From a checkpoint of a small masked image model.
Data: trained on coloured fractals of 300 iterated function systems on busy backdrops, 26.3 epochs.
Rows from block 9, named by matrix and row number. Rows with one number belong to one neuron. Each number is 50 + 12 x the weight over its row's rms, rounded and kept within 0 to 99. All counts start at 0. After the name is the row's rms in percent of the matrix's.
# fc1: MLP up (model.blocks.9.mlp.fc1.weight, 1536x384), inputs 192-383
# fc2: MLP down (model.blocks.9.mlp.fc2.weight, 384x1536, transposed), outputs 192-383
fc1.757 094:39 28 52 48 55 46 55 39 41 42 60 50 50 40 34 46 35 50 76 49 65 79 39 57 48 32 61 64 51 72 71 56 48 48 44 55 58 42 64 25 58 68 60 51 50 75 63 32 46 44 50 34 43 43 27 55 53 50 48 55 58 44 44 55 59 56 50 47 36 61 55 49 45 75 41 45 45 70 34 45 46 47 68 50 65 50 63 58 44 25 66 61 40 30 43 57 31 41 41 53 51 45 48 44 43 47 39 60 51 32 27 57 45 63 44 51 37 43 80 51 49 63 44 64 64 58 55 42 34 54 48 41 60 46 51 39 68 36 60 50 42 63 58 51 76 52 48 44 53 39 52 40 72 51 40 41 32 81 31 47 53 39 62 48 44 30 66 45 54 44 38 40 76 35 55 69 48 70 56 64 41 48 64 51 97 38 72 52 67 64 55 63
fc2.757 074:69 39 50 57 63 71 79 53 49 51 45 51 51 44 56 41 37 53 65 64 51 52 69 76 45 50 26 47 72 52 49 50 49 55 43 41 50 29 50 49 52 56 53 51 39 45 17 45 44 57 44 41 58 32 44 51 51 58 44 50 71 46 31 15 63 64 54 49 45 53 55 53 41 56 54 48 73 48 36 52 72 67 40 66 52 59 39 61 44 46 45 31 63 50 51 51 44 49 57 47 39 46 58 55 55 54 17 67 61 45 44 60 47 40 30 47 45 47 39 56 50 60 43 46 52 59 61 64 34 52 47 49 41 49 55 41 48 77 44 56 41 50 47 56 46 56 69 51 51 45 56 14 43 48 52 44 59 46 37 49 55 42 14 59 18 58 59 59 54 46 50 48 72 52 42 55 49 55 36 51 34 39 56 17 53 51 57 42 45 48 60 41
fc1.758 101:45 50 57 34 60 43 49 57 28 49 58 48 38 67 48 51 73 68 51 67 29 36 46 59 51 45 69 70 38 57 44 32 58 56 41 47 54 50 53 62 25 40 71 38 65 72 54 68 53 61 82 49 34 48 61 67 45 44 44 72 39 41 89 62 61 50 40 21 56 53 55 41 46 58 52 35 58 72 50 52 60 57 59 40 50 43 35 57 40 39 54 43 51 28 46 70 69 46 58 43 53 57 58 91 53 45 77 57 44 51 38 43 29 71 33 54 46 65 23 62 51 44 59 59 54 51 61 55 40 49 36 49 57 44 51 59 56 46 55 61 42 61 34 53 48 56 70 59 58 56 57 28 73 38 54 69 55 47 54 58 37 36 55 56 49 77 41 46 44 43 46 50 61 35 47 59 49 52 55 46 58 46 61 91 63 45 38 33 57 36 26 59
fc2.758 096:45 51 71 57 26 31 29 54 49 46 48 51 61 48 59 42 44 49 52 67 51 30 40 46 58 37 75 48 50 64 58 56 50 55 54 59 53 40 54 47 51 53 41 66 46 78 37 53 50 40 54 64 67 27 46 50 40 49 57 41 27 53 18 39 97 49 44 44 43 49 45 42 54 47 53 57 25 50 51 55 42 49 48 51 59 49 42 52 38 40 63 53 48 62 54 49 47 68 44 73 43 43 48 52 49 82 74 46 51 57 56 45 53 74 15 53 47 52 66 46 54 57 46 51 54 82 24 57 45 53 35 51 63 69 20 42 49 45 55 43 42 51 64 35 52 58 12 62 53 51 53 40 71 64 45 57 52 42 51 49 59 37 38 42 55 55 38 48 49 64 47 56 47 57 57 49 47 54 55 53 39 62 42 51 49 63 62 38 48 55 43 41
fc1.759 073:40 61 67 28 47 49 57 42 53 70 53 66 50 57 71 40 55 41 43 58 59 48 45 49 44 55 32 60 50 56 57 49 46 32 56 45 45 74 51 20 47 59 54 42 54 62 32 46 59 69 42 53 65 56 54 56 52 57 64 45 40 65 53 65 31 63 24 52 54 28 44 47 57 25 57 59 37 61 51 44 54 30 21 43 57 50 56 49 64 34 62 76 41 37 60 57 28 38 47 47 46 36 37 58 32 49 31 38 49 63 45 33 58 53 49 43 50 32 48 40 43 40 44 43 65 55 31 40 58 60 34 49 65 62 61 34 48 22 39 41 54 78 57 51 67 69 43 54 32 41 20 43 36 45 37 50 64 41 45 27 53 61 54 45 44 28 32 43 51 47 34 25 28 51 44 27 62 39 41 41 62 47 51 70 43 45 37 50 59 54 44 54
fc2.759 070:46 34 47 46 50 51 52 55 60 41 59 47 65 65 58 58 56 51 68 39 40 43 53 60 56 46 75 46 49 45 54 58 86 47 54 39 66 81 34 38 58 51 43 34 43 52 57 42 60 50 42 51 51 48 52 40 49 77 61 63 61 41 48 47 41 44 50 50 39 42 41 50 61 29 58 79 62 31 55 48 42 50 48 49 29 76 62 54 54 54 29 75 47 60 46 37 46 48 45 40 41 61 51 30 34 46 37 34 57 46 42 40 50 22 67 42 61 64 73 57 49 38 58 38 17 65 57 30 47 63 50 36 51 65 59 58 66 38 53 68 44 49 55 47 65 69 13 50 47 50 31 53 40 53 45 51 45 59 63 65 63 63 33 56 35 62 44 51 61 46 54 47 49 35 51 45 42 47 48 38 27 27 36 63 49 70 64 53 50 46 33 59
fc1.760 111:59 46 41 42 47 46 37 64 75 34 53 55 33 49 47 49 44 38 75 39 66 65 38 50 43 56 49 66 56 43 49 35 45 48 69 25 62 36 20 39 57 55 53 43 38 60 39 59 57 58 50 43 37 45 58 66 59 59 41 52 43 43 39 42 54 47 54 45 52 55 49 46 51 49 54 47 56 53 48 30 57 41 49 59 34 81 50 56 47 53 39 60 35 57 59 65 43 53 37 62 62 37 41 47 57 51 53 42 41 45 57 53 51 60 41 43 59 45 50 56 50 56 45 24 44 50 53 45 37 46 41 55 38 47 42 57 43 47 78 41 49 70 59 51 66 40 48 71 63 38 53 60 78 52 42 54 37 48 60 43 61 34 73 35 31 45 60 43 42 40 33 57 39 24 63 42 48 65 47 36 35 47 36 50 59 40 31 30 36 52 47 39
fc2.760 118:56 54 49 61 50 30 59 72 52 51 50 58 44 49 42 44 45 69 55 52 56 26 56 78 51 35 51 55 68 44 26 52 52 43 55 61 65 40 48 43 51 51 32 73 43 59 38 43 65 47 54 51 52 46 55 44 37 42 56 16 54 54 50 45 63 23 29 49 66 42 55 49 42 45 59 50 41 60 49 54 55 49 58 59 47 99 38 45 42 59 79 40 43 57 36 54 65 38 54 50 68 39 43 45 50 36 31 53 59 51 54 64 52 46 60 38 52 53 62 46 71 64 40 45 55 48 37 39 64 52 52 45 53 47 36 62 49 38 51 60 47 42 53 55 51 16 56 68 62 51 49 50 42 42 48 61 52 55 66 50 68 55 43 60 64 43 64 21 47 41 67 42 99 42 46 46 64 56 30 55 57 33 42 64 47 54 42 51 23 37 49 49
fc1.761 113:50 56 64 53 23 60 57 33 67 62 46 59 45 39 42 42 66 46 50 71 55 52 50 47 39 50 35 73 27 21 37 58 51 45 51 53 65 71 44 22 45 62 22 63 58 31 51 39 27 47 55 47 49 45 45 59 42 49 52 52 42 51 46 51 36 35 61 60 53 46 52 48 38 42 50 56 58 79 51 62 56 44 38 54 43 64 43 38 94 47 68 35 49 66 33 58 57 44 52 44 51 46 48 48 42 26 12 58 64 47 82 50 56 78 67 63 73 54 45 42 55 46 30 69 59 46 50 53 45 60 51 37 53 65 54 45 47 59 44 72 81 46 65 44 42 37 55 46 34 51 47 49 43 33 54 50 54 32 39 64 51 56 68 46 49 56 62 77 44 54 71 73 29 53 48 47 56 67 38 55 56 37 35 33 52 61 52 62 66 57 73 47
fc2.761 123:55 53 57 38 51 56 35 44 47 51 77 48 43 44 45 58 49 67 48 37 55 56 96 33 52 67 78 48 85 52 33 52 52 67 41 45 49 60 48 48 51 52 60 54 67 48 26 43 47 49 43 33 48 46 54 67 60 74 90 48 45 53 59 24 48 49 47 60 52 41 69 41 37 58 48 57 44 45 55 43 55 53 56 59 49 75 64 13 53 50 40 81 51 43 46 50 43 57 34 46 71 57 60 63 51 51 23 47 46 52 32 62 40 50 24 60 56 52 42 50 63 81 54 45 76 50 53 61 32 54 48 53 44 40 50 48 64 36 51 56 55 55 50 55 33 65 18 50 47 55 46 29 57 46 61 55 54 67 47 50 51 44 44 55 45 49 31 88 58 47 58 33 40 48 39 53 47 51 74 59 41 80 50 50 48 56 68 42 51 51 35 43
fc1.762 120:43 44 35 52 55 44 37 32 59 25 49 47 52 59 66 72 54 57 64 81 53 45 45 53 52 31 31 47 43 43 55 30 47 39 32 53 57 62 32 50 39 44 28 52 41 33 46 52 45 43 41 38 59 49 58 29 39 59 54 79 59 33 74 63 53 41 54 60 44 57 67 59 53 57 60 58 38 60 66 36 68 37 64 46 53 52 77 58 35 46 52 35 51 52 47 54 45 57 35 42 51 39 63 59 28 47 56 40 37 36 48 61 46 41 55 53 75 46 38 59 46 59 49 63 39 50 56 57 44 50 56 59 47 61 40 34 48 09 37 66 42 49 57 57 36 45 50 59 57 68 38 55 58 42 40 41 44 28 54 69 55 39 41 44 48 58 70 56 40 55 46 40 35 64 58 61 27 42 63 31 73 46 79 42 42 22 49 42 31 63 57 54
fc2.762 127:29 82 82 52 73 95 56 54 60 49 41 57 52 58 53 54 51 48 46 59 47 56 59 61 53 56 57 43 58 56 26 38 65 59 64 36 46 39 49 45 53 50 64 38 40 66 38 43 51 40 57 31 52 68 48 61 41 64 38 49 56 52 66 37 35 54 54 50 43 47 48 72 64 56 56 53 43 50 41 53 53 66 46 87 50 68 21 55 47 44 68 63 51 26 51 48 50 45 28 52 41 29 61 77 65 72 23 63 47 58 34 59 53 32 71 47 45 62 47 38 54 32 69 47 56 50 42 84 09 60 48 52 33 13 57 61 64 43 46 56 47 49 46 54 45 57 52 53 47 42 50 47 50 44 35 49 61 58 94 67 45 52 47 47 46 50 78 29 49 55 45 43 40 49 55 65 59 46 37 44 71 35 48 41 48 51 50 46 68 47 50 43
fc1.763 078:47 39 39 35 51 68 46 47 35 46 61 43 77 37 58 26 55 58 45 39 54 52 70 28 53 17 62 53 57 61 65 48 35 68 59 34 38 44 58 37 57 68 58 58 58 71 52 52 35 51 45 53 52 60 49 48 60 42 50 60 29 55 57 53 32 46 48 53 48 68 47 39 53 56 44 50 85 34 63 48 45 35 31 80 56 42 52 56 62 54 52 52 49 47 65 48 53 44 53 42 69 54 67 49 48 55 45 49 47 45 43 68 53 68 59 43 48 21 38 30 68 55 56 49 54 56 59 44 65 29 56 42 44 51 32 59 54 36 42 66 51 54 36 65 57 64 48 58 37 71 47 50 56 35 71 52 55 63 42 43 65 41 56 62 45 41 37 78 33 54 57 53 41 49 59 46 41 52 51 20 58 45 31 28 38 58 58 26 44 53 49 43
fc2.763 080:54 17 44 43 55 69 42 42 59 32 39 54 57 48 40 46 25 60 47 46 46 50 53 39 47 58 48 58 50 43 58 43 49 78 68 55 47 54 02 51 57 47 62 59 44 34 46 36 35 55 55 59 42 36 51 46 54 54 51 69 26 28 32 49 84 35 26 50 44 51 34 50 32 48 44 55 65 53 47 48 39 50 52 36 79 24 39 54 45 43 39 35 56 52 55 39 45 43 50 84 62 29 49 51 47 35 70 56 67 59 57 46 32 43 50 21 45 46 35 37 40 27 47 45 31 38 58 40 40 79 49 57 35 72 57 48 35 68 63 72 50 46 36 45 47 46 08 45 49 50 36 67 40 55 53 58 27 58 61 45 47 43 39 53 62 51 35 58 55 58 45 53 22 37 51 41 57 32 47 44 53 54 46 22 44 60 54 59 57 52 43 64
fc1.764 108:55 45 46 44 37 60 54 50 55 76 60 42 60 45 67 50 46 55 56 26 63 41 42 55 40 57 52 54 30 63 41 46 48 52 60 50 54 51 47 41 44 49 53 56 55 41 47 47 82 62 40 57 31 43 50 55 56 43 53 68 54 51 44 56 54 48 66 57 46 44 34 36 36 41 39 51 58 61 70 61 54 38 40 52 57 47 58 63 44 35 58 45 38 40 47 40 81 43 52 59 48 39 51 42 39 36 65 59 40 66 47 64 40 15 51 57 45 59 43 66 77 42 46 47 50 39 55 47 56 60 51 51 44 37 34 55 62 34 62 46 40 57 41 34 48 35 61 74 60 76 68 64 51 67 22 32 34 43 46 51 57 44 63 43 50 52 42 50 59 44 49 59 33 50 53 54 11 51 77 42 54 66 61 68 58 55 58 75 37 67 41 60
fc2.764 099:55 45 43 55 40 60 49 61 43 53 49 47 65 59 47 63 49 53 52 39 61 38 61 50 67 60 60 31 62 47 55 45 45 63 33 44 28 51 40 54 53 60 53 57 47 55 52 48 91 60 59 46 57 72 38 66 57 56 49 45 38 51 55 36 59 64 30 40 50 57 37 69 47 40 63 76 58 57 52 41 55 56 51 36 55 43 49 50 43 57 32 45 58 45 57 59 40 51 45 60 29 52 40 32 44 45 54 36 55 54 60 54 77 73 33 72 41 42 49 53 23 48 58 48 35 32 62 45 37 57 59 52 55 44 31 57 50 32 85 57 47 50 57 46 46 78 77 55 51 48 49 70 47 32 36 51 41 67 42 42 46 72 67 54 42 49 32 52 58 30 29 28 78 63 39 37 44 51 60 46 46 42 47 45 55 40 62 28 48 41 44 61